Weights of a small sound classifier.
Model: 8.39M parameters, waveform 16khz input, arch tdnn, norm batchnorm, activation gelu, depths [18], widths [384].
Training: soap at rate 0.0027, 9400 steps, held-out accuracy 48%.
Data: trained on phrases spoken by 400 fixed synthetic voices, 30.8 epochs.
Rows from block 9, named by matrix and row number. Each number is 128 + 32 x the weight over the matrix's rms, rounded and kept within 0 to 255. All counts start at 0.
# conv: pointwise conv (model.blocks.9.conv.weight, 384x384x1), inputs 231-307
conv.197 [170  66 145  81 125 147 123 136 116  86  69 134 180 115  76  81  92 153  56 133 108 135  94  94  69 139 108 149 120 123 101 110 146 177 133 125 100 113 108 138 105 136 135 127 122 108 108 134 119 110 117 146 149 142 132 111  87 123  74 153 123 131 116 163 164 170  92 137 218 152 157 143 119 134 194 185 117]
conv.198 [ 84 110 118 105  89 154  66 113 123 132 135 135 124 106 118 146 134 164 107 120  76 109 152 103 141 152  83 126  95 124 172  81 105 164 136 106 127  76 128 107 100 104 118 126 122 133 187  98  61  83 119  88 105  49 153 136 132  99  71  95 126 100 119  92 115 133 116 171 136 175 160 107 143 131 136 111  72]
conv.199 [ 81 123 165  60 130 148  90 137  89  93 117 150 138 105 110 141 127 157 175 122 130 108 154 124 116 149 128 124 150 184 179 109 118 119 150 155 135 110 190 124 138 121 107 134 126  82  59 132 103 122 104 122 126 163 139  89 147 147 120 132 116 166 111 106 171  88 150 157 100 127 148 140 117 141 103 137 148]
conv.200 [169 157 140 127 122 113 149 168 105 160 149  96 145 105 130 115 135 134 110  90 110 106 104  94 103 129 123 139 122 101 197 189 141  71 130 140 109  98 149 104 139 133 109 144 119 112 134 110 157  79 131 105  98 176  94 113 157  90 126 111 124 168 126 101 187 142 138 171  92 147 101 135 134  54  86  96 122]
conv.201 [104 113 137  81 152 113  50 108 117 141 170 147 150  76 114 163 163 129  60 161 136 100 168 108 140 137 113 149 114 141 163 117 130  74 159 171 160 154 108 115 115  98  99 123 150 137 133  95 155 103 138 104 118 143 151 187 147  96 164 153 177 109 141 162 195  87 127  99 110 140 100 115  91 166 153  84  68]
conv.202 [165  94 166 179 125 119 135 111 141 152 180 120 154 127 130 148 161 161  83 125 165 147 110 132 118  86 100  99  99 145 135  80 128 114 131 171 109  53 108 132 132 122 201 102 116 128 135 136 107 154 102 134 122  92 120 200 118 147 107  85 123 129  72  59 112 153  96  69  83 136  85 139 166 116  77 158 108]
conv.203 [ 99 115 135 138 102  94 136 191 160 154 162 137  89 126 113  90 132 255 139 142  90  59 121 140 148 105 108 131 123 117  77 168 135 163  89 139 168 104 147  97 155 111 196 116 118 107 208 137 115 101 152 135 149 159  83  79  67 100 127 121 186 151 190 151 151 135  93 151 119 160 128  72  73  92 100 128 129]
conv.204 [ 87 135 105 103  95 160 142 111 139 176 131 137 151 147 129 161  86  65 175 121  92 138 165 116 146 105 177 166 104 167 176 104 147 100 151 125 115  75 149  99 156 193  93 113 182 150 145 136  98 110 144 166 108 117 166  92 147  86 186 129 101 115 135  55 113  89 167 122 141 143 134 105  90 171  40  98 100]
conv.205 [143  93 126 155  83 166 130 128 173 101 156 191  96 159 108 100  62 116 177 155  92 167 138 179 186 129 107  74 147 136 145 108 176  59 138 151 141 142 187 127  90 161 145 163 142 168 131 172 114 103  96 137 118 177 196 158 112  74 220 149 156 145 148 173 111 128 142 144 138 146  38 165 186 172 148 148 138]
conv.206 [171 127 102 107 148 109 117  81 164 194  95 108 120 118 104 155 103 155 112 133  85 117 158  99 119 176 104  81 152 157 107  93 141 186 126 105 112 160 185  82  55 128  98 162 129 154 123 138  79  94 141 185 183 133 113 118 129 118 125 123 120  89 190 159 125  89 134 123 149 139 119 136  68 143 119  77 168]
conv.207 [151 145  92  95 129 148 117 115  90 161  95 172  93 117 161 144 142 127  95  94 105  74 127 147 125 178  72 208  90 101  96 101 109 105 131 129 152 140  99 178 160 150 164  89 124  97 141 100 135 144 136 162 129  86 170 177 148 126  95 129 112 131  83 167 155 100 128 150  97 134 137 199  94 119  81 123  75]
conv.208 [201 148 111 143 118 171  91 125  84 134 104  91 169 107 167 130  71 175  97 127 123  82  90 151 112 129 192  84 112 136  86 108  99 140 117 114 117 120  82  77 172 175 151 105 131 116 167 100 165 163  95  94 124 142  81 165 161 161  86 108 135 135 133 101  53 178 145 166 119 153 138  96 122 118 178 146 124]
conv.209 [176  68  91 127 119 122  84 156 137  94  88 152 180 175 105  97 111 130 139 154 156 130 176 123  99 118 145 125 220 108 150 135 161  82  82 122 138 144 123  79 159 138  90 147 108 143 134  97  89 209 129 133 116 185 119  78  77  72 115  85 126 111 155 113 133 215 125 127 124 141 180 137 174 138  93 108 113]
conv.210 [ 71 111 165 152 145 145 194 149 133 152 106  98 135 145 112 148 122 115 130 210  79 122 195 113 150 149 136 111 134 172 108 130 107 146 124 172  94  93 154 104  92 160  85  89  95 148 138 147 117 193 103 133 161 174 147 159 199 148 120 146 131 114 144 101 161 133 129  57 154  82  96 116 119  93 154 188  94]
conv.211 [ 84 152 136  79 126 125 136  96 126 154 149 172 147 117 108 144 115 152 125 112 165 151 101  66 167 146 179 124  96 174 213  92 139 128 139 152 146 130  97 143 193 148 129 103 161 159 153  79 110 156 146 113  96  97 128 118 153 122  91  98 141 105 142 119 148 126 128 138 153 112 143 139 154 110 114 144 106]
conv.212 [ 60 167 179  69 112 114 120 164 166 120 102  95  94 143 140 141 107 116 112 133 164  90 113 113 124 121 126 166 142 107  93 115 182 132 168 144 167  79  75 144 148 150 185 133 184 135 147 124 152 122 151  93 109 117 106 102  95 204 128 124 142 169  77 110  85 122 200 167 127 109 151 176 105 150 147 179  81]
conv.213 [130  97 142 109 150 125 150 199 157 131  95 133  76 172 160 209  40 116 135  92 131 130 125 101 111 111 110 145 126 175  92 102 136 112 122 119 152  87  93 142  75 108 135 112 108 162 111 102 110 147 142 133 129  90 115 123 130 151 168 160  94 153 156 144 118 149 129 113 102 145 121 212 140 132 103 101 137]
conv.214 [133  94 151 182 109 155 145 204 102 145 172 105 137 105 106 114 116  97 163 144 162  99  55 108 147 143 124 141  70 105 140 146 131 131 153 115 127  94 106 201 170 114 117 228 163 132  75  94  81 139 110 132 173 121 102 151 139 129 135  98  87 161 114 112 118 148 141 104 107 109 104 102  80 138 137 162 125]
conv.215 [ 58 129  74 146 147  91 134  91 144 162 113 194  65  82  81 125 178 177 148 124 141  69 132 151 150 128 152 151 140 168 115 104 166  81  93 146 128 112 155  99 134 146 148 132  99  97 113  97 145  83  99  64 149 184 131 131 122 113 102 113 140 147  69 114 143  95 144 163 138  79 174 119 138 108 108 156 136]
conv.216 [ 91 105 108 197 127 102 154 177 164 138 115 114  79  78 148 132 160 103 122  35 108 108 128 136 120  84 135  91 101 156 165 181 160  96 111 134 105 133 112 162 133  86 145  64  91 128 121 131 145 141 155 141 171 110 144 126 157 138 193 149 191 165  87  75 135  95 115 145 151  62  85 125  94  67 161 138 156]
conv.217 [113 108  62  98 116  86  92 158 143  83 177 184 120 119 156 102  70 195 136 145  29 190 117 177 154 119 135 122 155 131 165 134 138 138 162 100 124  93 155 173 142 152 159 100  88 117 139  72 180 151 120 106  97 125 101 111  43 103 157 109 101 150 210 102 133 146 158  93 132 149 167  95  81 138  87  97 124]
conv.218 [106 124 149  95 192 167 157 136 129 105 186 106 169  85  62 199 151 146 140  77 137 153 114 162 144 151 141 154 157 119 141 138  87  66  73 120 134 154 113 119 148 108 156 187 119  92  95 148 156  91 145 137  92 118  96 100 121 126 136  95 156 124 107 212 175 150 160 110 120 106 127  85  90  90  82 109 118]
conv.219 [ 98 154 168 112 111 107  92  89  89 137 186 118 165 167 153 163 111 104 194 162 147  72 164 144 132  92  76 120  99 162 128  85  92 102  97 140 100 177 141 153 148 111  91 140  99 123 154 131 109 165  67 103 169 132 101 103 100 225 128 118 121  78 130 153  79  98 121 161  73 108 121 166 133 120 107 197 158]
conv.220 [100 139 117  36 132  98 141 122  94 140 131 111  67  90 108 151 157 182 128 142  99 128 166 118 126 150 154 178 142 123 121 104 108 162  87 173 121 140 157 127 118 108 144 138 100 110 113 169 111 172  77 122  78 109  84 192  95 179 104 107 104 109 143 117 113 127 161 130 106 123 138 113  96 122 127 123  93]
conv.221 [143 103 118  89 120 174  34  94 121 117 163 146 136 108 203 169 147 135 158 143 141 152 142 178 176  76 187 119 107 119 115 142 185 162  98  93 116  58  86 108 138 110  79 117 135 170  92 128 120  97 181 149 170 197 129 151 152  78 124 130  91 145 131  88 108 114 100 109 139 105 136 139 144 138 163 139 133]
conv.222 [173 124 131 109  66 121 146 165  70 120  94 175 165 178 160 153 146  96  87 133 106 208 171 101 130 121 147 181 119 171 141 175 152  90 172 167 171 101 152 121 105 167 203 131 173 110 130 126 124  55 155 131 168 129 145  73 128 114 135 126 135 126  95 113 114 129 160 173 153 111 150  85 130 112 177 100 165]
conv.223 [194 121  90 162  71 153 138 134 122 101  90 139 101 192  90 104  70 103 112 139 110 179 146 121 125 115 140 120 162 119 182 135 159  84 150 122 103 130 148 146 144 156 179  94  90 127 147 128 135 142 158 125 131 176 124 126 131 191 119 104  51 155 153  88 154  93 132 149 145 155 106 130  90 110  88 133 118]
conv.224 [ 87 163 133 152  86 106 122 163 133 131 143 143 168 147 114 143 137 127 163 134  82 109 136  91 161 180 106 130 171  81 103 151  95 164 176 128 166 148 123 124 151 120  96 129 105  70  86 133  79 103 120 121 156  71 154 120 152 136 132 107  92 160 218 145 140  82 117  98 135 156  74  94 152  92 140 133 178]
conv.225 [ 59 101 139 139  89 104  66  88 136 167 131 157  94 203 124 134 179 172 113  79 117 165 194 121 116  64 129 139  95  96 149 100 193  99  87 100  99 110 159 102 186 139 111 173 105 187 190 122 162 137 150  68  68 153  59  59  27 106 182 125  88 136  72 125 168 126 137 177 170  74 129 126 151  86  71 150 101]
conv.226 [135 154 142 137 100  42  71 131 123 131  99 176 162 138 121  84 108  99 165  99 139 105  95  81 129 155  94 160 146 115 103 154  76  76 138 132  95 157 116  92 116 163 108 148 141  53 135 176 171 127 164 106 178 156 163 122 106 134 163  99 159 145 193 170 154 119 158 132 101  99  74 155 122  98  96  99  63]
conv.227 [172  84 128 146 158 131 127 144 118 185 100  90  59 159  68 105 128 145 111 103 130 108 170  82  96 129 113 110 159 144 155 173 166 199 119 142 114 130 168  98  88 112 115 124 141 151 164 152  96  97 124 171 134 179 129 106 106 107 135 158 149 150  72 118 150 198 158 151 136  78 133 109  77 145 159 151 115]
conv.228 [139 127 113 115 180  96 117 125 116 100  95 130  85  91 165 104 119 124  99 102 120  88 110 184 155  98 124 139 123 168 143 128 161 137 128 112 117 161 149 146 111 142  99 119 133 163 100 102 121 102 176  83 141 107  91 119 128  79 220 103  82 139 126 146 108 171  90 130 102 122 151 114 161  68 128  45 137]
conv.229 [145 124 124 122 159  84 188 160 111  71 117 115 115 111 132 168 186 131 132  98 106  71 111  95 116 105 134 179 108 147 119  92 160 129 120  95  98 107  59 123 170 119 139 145  89 176 119 164  78 120 104  68 139 109 151  95  54 121 148  90 125 149 148 130  80 168  57 121 141 123 152 115  99 111  63 161 110]
conv.230 [152 153 132  72 137 109  87  96 108 176 162 163 124 156 109  73  85 117 143 140 111 125 111  98 100 139 158 113 142 121  71 148 103 145 145 137 134 135 150 159 188 125  90 117 235  83 140 128 153 146 122 160 100 125 145 129  86 111 128  88 130 100 144 123 165 143 134  97 153 118 165 132 110  95 141 111 130]
conv.231 [ 94  79 182 119 149  89 145 133 179 117 101 126 146 120 213 135 141 137 169  88 128 158 111 145 101  87 102 168 131 106 120 167 189 115 144  78  86 114 114  99 139 155  92 121 122 136 123 107 111 113 138  94 184  50 108 177 184 139 152 128 111  70 141 152 199 147 163 128  98 111 102 153 113 125 108 141 122]
conv.232 [135 164 173 128 108 101 113 141 172 103 108 107 163  61 144 126  75  46 102 174 108 159 115  96  73 169 183 143 179 152 125  51  89  80 162 181 160 135  93 104 105 110 137 105  86 138 163 153 123 103 142 138 142 156  86 154 149 159 166 115 110 117  77 135 107 157 171 104 181 142 177 106 107 138  81 178 144]
conv.233 [105  82  97 119 117 119  97 147 135 150 158  90 114 130  94 169 106 169 149 125  96  87  89 160 131 162 135 119  98  90 133 165  96 155 137 107  83 108 194 143 153 176 145  92 159 158 155 167 167  59 136 162 109 128  92 125 102 181 138 102 154 115 116 173 102 115 176 146  94  76  75  96 155  78 106 129 109]
conv.234 [125  69 145  88 181 141 125 100 180 177  72 138  77 129 107  99  76 136 109 193 113 139 158 110 105 105 107 106 127 195  98 108 131 164 146 113  85 117 151 105 110  97 180 136  99 100 179 119 116 179 114  70 111  95 108 140 193 146 146  90 122 110 108 109 145 161  92 185 138 211 141 175 143 179 158 179 107]
conv.235 [150 120 114 135  88 110 118 141 195 115 171  51  83  81 104 134 152 116  80 147 118  44 169 201 101  86 154 114 121 152 147 116 123 157 187  91  85 115 130  98 112  99  99 130 240 110 104 105 170 115 148 166 107 111  95 139 110  86 144  83 173 128 131 191 156 111 192 121 141 117 118 124 125 128 112 119 127]
conv.236 [151 170 102 129 117 172 130 168 173 177 129 142 151 112 126 119 122 129 134 105 168 114 123 151 126 162 119 114  76 172 164 112  85 163 103 149  80 157 127 158 163  92 106  69 213 132 136 153 143 115 137 104 138 129 124 105 166 183  83  96  71 133 107 123 136 128  71 159 151  92 108  90 179 144 148  87  85]
conv.237 [107 124 137 142 150 176 147 100 143 106 104 114 167 152 122 106  66 156 145 134  99  90 128 165 136 148 137 101 117 154 210 106 118  91 114 117 146 122 100  97 138 111 133 155  67 126 134 111 181  58  99 132  61 105 162 147 128 151 139 128 128  79 113 121 100 145  82 136 104 115 137 128 122 155  88 102 134]
conv.238 [ 74 152 115 143 141 159 140 132 124 113 180 124 102  92 141 126 108 152 148  54 116 126  98 135 120  79 150 139 179 138 138 143 149  89 155 140 103 162 138 111 141 124 172  59 135 121  96 119 119 136 122 194 229  97  73 156 132 130 139 116  90 161 117 140 143  64  89 119  73  90  66 127  92 141 105 112 142]